From a checkpoint of a small image classifier: widths [96, 192, 384].
Rows from block 7 of a small image classifier, named by matrix and row number. Rows with one number belong to one neuron. Each number is 128 + 24 x the weight over its row's rms, rounded and kept within 0 to 255. All counts start at 0. Numbers have three digits each.
After each neuron's rows are labels from the 100 images, of 14976, where the neuron reaches its highest value: "top examples" is what is common among them; "peak at" is the part of the image that holds the peak. Only what is clearly more common there than usual is listed. The data: single printed letters, digits and signs in grey, bent and noisy.
# fc1: MLP up (model.blocks.7.mlp.fc1.weight, 768x192), inputs 96-191
# fc2: MLP down (model.blocks.7.mlp.fc2.weight, 192x768, transposed), outputs 96-191

fc1.333:149112120110071128112147180143103141139089123114173151166185140096143111116128118139131107127139181109119106106096098135105105164155133155150146158122165148130141118162168119117136086111159121093129109099136126096141148128137091128111144087127145144119120112138128127154125126148110134140
fc2.333:131158178138147172126158129116122119157116140136132122147104100175112150135139156121145130084151131144150141107137110112116142111118104123127133124082170120122151163166112150136094173132109152141155131159114121156133146092119172106140125130111130121096073124137104153120119133083077119133
top examples: the character @
peak at: centre

fc1.314:133164134127159139124147126158134148145131104125148145115114101086109154102126118081137149144106183114112127179146115116122100122148140119111136133171106156131116080149117140112135110118150150141140124151099178139108159167129121133116115138141142108095132082099129149138161117133152108149
fc2.314:061155164105122130147149094125117161075143119109141149145089168180136132184085134126161092156161102115076142113131156116142135123120132098111132092134133112158129128136067098118147144150135126113139127127144113121109139116116133115086133120124110086147129112089165137134154151114127098111
top examples: the character @
peak at: centre; bottom centre

fc1.29:186115117160106145151177123166122109094126111130114109110118115142142125155174141094154118125144119070133099089116156098118164141096133154124115101073095162144110186153107124129134119143140177117143169161130121114147144133143129128117111078140129134087111136088135160111112095131128118168
fc2.29:148110095122144158116147126119141121149111125140128145123131172094154103062143111110076132119160129149144122103101093130149082173159147143121141151114132130109096100138096128094132148156106107142063109122110114099138133170131132151116093105178132093099119133125153133138142120058120140117
top examples: sans-serif
peak at: bottom centre; centre

fc1.197:092146153120126084097183114160125124095127105150098148161133106113134133114070132126099113099141147138135118155142080108114104109115095116172161075105149082079124128166120141142096121094095080138115121118122134104114111149146075101117133128150119145160148142124158092120096098129122116121
fc2.197:138138145080136072121122151135111126138146156096142100132100190142126121129112135089101146152095125146138061081116130177147102152131085113083141112123123151153088125134109108124143078136109130093114089102095112108176138102119159150107121155071142123155163101149118100121077106137122130105
top examples: bold; capital
peak at: bottom centre

fc1.388:111142107101104162125136100160153113126136129123141142108102139092107118120102126160153148126074123138103122131116150156111121132115106131115129102124156124112144099114141106147100140148153127120126085113075137102130140161141181082148140126074133123137113102128137131146095106156111115140
fc2.388:138103122125127132121136151145096152127118118154105117118106155112143122137132091151102144083107136148122094131127123147100114120100109122154170145083126188114066134125142133137110116130101112122115167127129152143141189129076105106152063109161135111165121134164163102156136111098097148117
top examples: bold
peak at: bottom centre

fc1.213:160150099120108138143125104140127171103144120101098163135140151111106105094117100140059062127119138134130167118134166148110128088128125099186130114116144120105114135107096115153133167127148102109146125162123105121121145111111146151113165185107107141128153150132140142141150159143150112115
fc2.213:126177101158130150112108110120136129132107192102098120113124113098098136100132108105162140096151142120122108166171104121153188100129133079076116094119133151113152128116109145118128094093167143109098119140149160132145153126135122135153170133092104133120117097080162139162091138107117179116
top examples: the character @
peak at: centre; bottom centre

fc1.649:122121119101133153084150144105146132161094144133148101171067131100201102109134126127092133124145114131116132083105094167147102131116111138124080157133137119169122116162117172114123144184161150147110152109118120143123114085161100112135132117106073106154144127130153079094164147151162117095
fc2.649:096106125119125194172118147166137095129136144086181113116116135158138163107114113131180122079117088143188134110151118123118118126173175154119170150169125135130102162149150143155102116162127090171120158138149126126108119153121131143103106128172148140138123196094118131152075135126145151145
top examples: monospaced
peak at: centre

fc1.464:152162090100153149105098110144119110127079131131114116078129153130117109103121145115118147114139157168132105116102152096099136133118100149144177108125142129165140144158129123105132135117105107175153162119049069138102127148089133102136109130101151109138178097127117127148162131128115143110
fc2.464:135092127125104131141133114137106131159112161139136147127146153147091122124142107111120122101122122112163123160142103114149088146115173113117136092125116136141117151130083131146109129134155111152120109099115163137125159059089118127131119125126104144116165118173131156174093123098078112116
top examples: bold; capital
peak at: bottom centre

fc1.708:117132104133126112085108145100119177143102158162121097120131149095110101166154116137071124163187146145120219111153101068123165155119124130123135128114116111135104096131127108109109154133166128165110126147118146098122122149051091153154164133091128184129091152141109110106094134129118086151
fc2.708:138146142142140111138150092114134125188132127101169145166145145088134146146149133132110111123162156111135116158097133142088130183134172132133123138166062099106133122111113126128145109132119130091123101117138127132138124094114119104119182142155142181139096171120131153145180148173144156129
top examples: the character @
peak at: centre

fc1.639:111169139155168086158149161141078150142123128082170134144094119101105137156120111148112122123136085166127157089132118126122173111140158162119138132127089131147123104146120132133106113124123155137089098159053093147139144073145130083092126156142151133089154155126177102117104135098111124139
fc2.639:107139128150123100070082096117109099126152113145119148115103102146131139109142134133132128128140165109109158123103155089125120113131147140157119152105154110166169162119130101138127188135108126143138128148071121115133153090134108127120115147146154112137171124174146152115120160093128102098
top examples: bold; sans-serif; capital
peak at: bottom centre

fc1.474:130144117117133127144078114100116097083143143085148070120159110119112098123122114113116115149172142145122150148156084109151151151130078132117121102114174112144067149141129117173135126073141148156123110150099151106120149143132117169129071067139144147116145128107116161166119114090151107110
fc2.474:094101135118135136107128113122168117104119128142127063126102142125077149104139147100094134148155129106113113134125100125089136135139114126120168153080114086094118111101098154156114121128114152169126125093135105156139160137134140126151142113105166157127096119126149134152110112110154161143
top examples: monospaced; the character w; the character W
peak at: centre

fc1.83:137190115150123145109118146127106101149150120169146136137104146146121094146124103110149117129142135133147132085108176096067154134150080082169131143136099115136101109042148126114122114105133145174139164123129139128120112120146101113114118083074140140163079156114127103130112138095119134148
fc2.83:077088115120113122083112109090132088165093143117115115115170094076104138139171114164142113158135097150186154166124132112113122094122125120104112144107106158129125149159157131132137116103121085111145131123115123082164149135096105079102125138146147130161119128094153167156158148106093099122
top examples: serif
peak at: bottom centre

fc1.101:129096144125102109122119117117140109153153090128106129132136124101129111116165130123120113156136113172110109132134097129112151161142084161140150106102137129152132119137161138164091146133106126163137187154110121117144132128135108171097115118121154187134146136169107136136101113113154127107
fc2.101:123112156115104112118092132137141179139120113152167077139127153108071100090154135132146127122121122116153137155158094177113109135134085137075151125135119081077090149113083155104138089129130120212127105170134138149106134131123129130123180074160157128106114147133129092125105155123095189145
top examples: bold; sans-serif
peak at: centre; bottom centre

fc1.285:164164133113120146119094147149129113109080145106146103141135161147125114115147111150113106132140162154134116112138177146082124138157116126114084130120118134123137135122148094133157131167157163140155144172133138099099140139123138142128103127099135149160087090097100153122141169149140164120
fc2.285:114149129139145105129103127143127134173104183121162145148119119154146120116175106137138156123111160104149173118160156126122106102129118097146106146116136108155163121130155101135131100103133104140165125122134170131154120111137100134093121115170106136104121154135073109073135056091126139126
top examples: capital; monospaced
peak at: centre

fc1.123:135118096127093136135143165129127126159154098144167151114136136126136115159109121097114140166111097123122151131126105107120151123109149135128119115113137109173143109108142181095130114140124180150139144124090148128103140106162105137106098193130166156112131104120087138125158106122135121102
fc2.123:118099138139168132115093086135129162142133146142149136085130114137123146149171111122135116150120137142135161097130156130156120153116154163111152109157146161141123135089140132123091147106119119141141116151104119148120153108185113133142171115150112139074117135131132096137120102125109108079
top examples: sans-serif
peak at: bottom centre

fc1.20:078170152160088103114107109089116125131161122084138120125155141122160124128129097130124137126111132125133081169131157097166116132080130155134118121128157125118127163101150141103160112103138100118104112089104123134148114092152171098143153097149151119142061112141139127088135091165165128106
fc2.20:157145136132112125134145119131149166128127108095195110126152166153160102127140166116143158098126136139149125107170106118139165104175106127139125113071146139145108119116154135171128118113070071115103089135146121111103099135113137094113165097116162125144117143116119111116065120146120132151
top examples: the character @
peak at: bottom centre

fc1.585:136098091102150153146116138088086124145103129139153094139110121146147124153120159097135115135103126109147137095142146135148110118108097160114134174136130150119096130106145114131144139145159125116174104138121150103132142149174150129119124135168148103121139105169134103135129131116166126160
fc2.585:140132124117131166112156142124115176170099129100149165120144193151135085144146108137091108176137135138085118116070159118134158100123131116120178096147178097138093103096121150116119122128161067096150070112097136079106123166128106137134130158119111125137166147152122162139142106115125110138
top examples: sans-serif
peak at: centre; bottom centre

fc1.720:131128125085114162150110115116114129101140153117144118136136116130167126184195126123165096115108106126082127120121137145136152159148155118089118146107148142128117138119072144126133120164126128084128125076122107187132094125138185100118178126124086124168156151126075132192117130101124112131
fc2.720:145112114141136143088140132145098174137123153129156125123133122123104143114093124127122085118090076147135155185111109164116093099119156135142112115124173103154103096142150124160168094146118136147133091094135102120140084121114160121138112113150107131141105129156121135136144174112149114129
top examples: monospaced
peak at: centre; top centre

fc1.325:135154160159114095134128177157085135147076119124104128141123116144159115120157119148133159115115164137145119117084137134119151179111149154128128118172129171180106100153089118174151127119109133144101108121128100101122121171090105102099118115119151093131124115157134087134086155106192151129
fc2.325:117121110144151150161102139142156103096127200127147115125149122141127136156126111131194104124153141158154155131151164107140130128144130068099154116126166102185077156070163127089145141150133132130123129129138164102125115109127150143103097134104136168140135130139088157095097111144140110113
top examples: sans-serif
peak at: bottom centre

fc1.672:126109119127127098095129121162137127153161144093143105098138125139132059115130148099164153092114114109189108076111074099139137167119136139111100127114122124098165099119113154184159129100139136131135107124104157101139131130134098111108128132147122134130110090165104128177150138148181142127
fc2.672:127115116128073154101136123131108165144149137162097147149126148120153153152116106158126105119186110168107124127107136089162122117106120102108116126164168144103182158140125130141102138140127161119170101129122090136110154155117140122135094166124132154098153099171109104143187110140156153120
top examples: capital
peak at: bottom centre

fc1.593:124099136145101131132167154127120090151100150135187099155132118119089141097090120129150085099157131096119109168130139117128137076094118096124099124145139107160094109151086120109106103127154163147151150119115148154122115165130167159105123142131126118144087099142099119131086181162172165164
fc2.593:117115106134162143150129114115125099091170115131100116150147130136138107137151096128127158132145186135093120110188126129108121160126146126135102122140091113157131098160089146157133118163115136108136133133130144137190086190146136127115109145136126117124131152097124119142050117095141143152
top examples: serif
peak at: centre; bottom centre

fc1.428:175114112131134149142153138137131169126087101124121140156110111130147107121093124106131104161147118121154150116142120120073136099177131121119163141090133117108135134094116113121126106153122126105067124138098101121148140152103123078102146117125165137133135093094117134100132126141104137143
fc2.428:204159077152103164125117119098128148083119123113114152147163091170098088132154112102079126195106150159125110097100167140111152136116129168121188183120095116110158110137118110135120142127106128141112153128099142103122076105158112132148131111110084129143120071160117111111158137152160150115
top examples: digit; the character ?
peak at: centre

fc1.751:207155118151128154122079130086119155149112153142136154136136118141111153158162139166114087138122163058110128150115115129119104190118095119149104120137116088077140138123178102135116130134134172150096143138137123132143156120103116116122110145138133135095111134151148158099110150181145123106
fc2.751:137146120090140118129117158147123127174116141127154141140133146098081166127143140106116128067114132103123062125093123209094126115126134071135093135103063122119123140127105095139146138115143106119105120130140118128169077133119141167132116147157127139162080093137116151079097129134091127105
top examples: digit
peak at: middle left

fc1.177:068144117115148118092110107105119089118114094140158097101130149145102135102101091137161096139125123137140132082175090144101157135109157147158130168149161082108145138127129126082136140129136146165150134102116122091122115136081169130114180091150097094125091116135141137132126120101147141109
fc2.177:150096141115089096171124173076101097147065150176145084169151113116182140122164114115121103137149137118119127137114120158138174111125144145112106185139146130133164141151129130110149129143142116108142166128115157094126117128148112150108097123103160149131171121117110140173138165135098087144
top examples: digit
peak at: middle left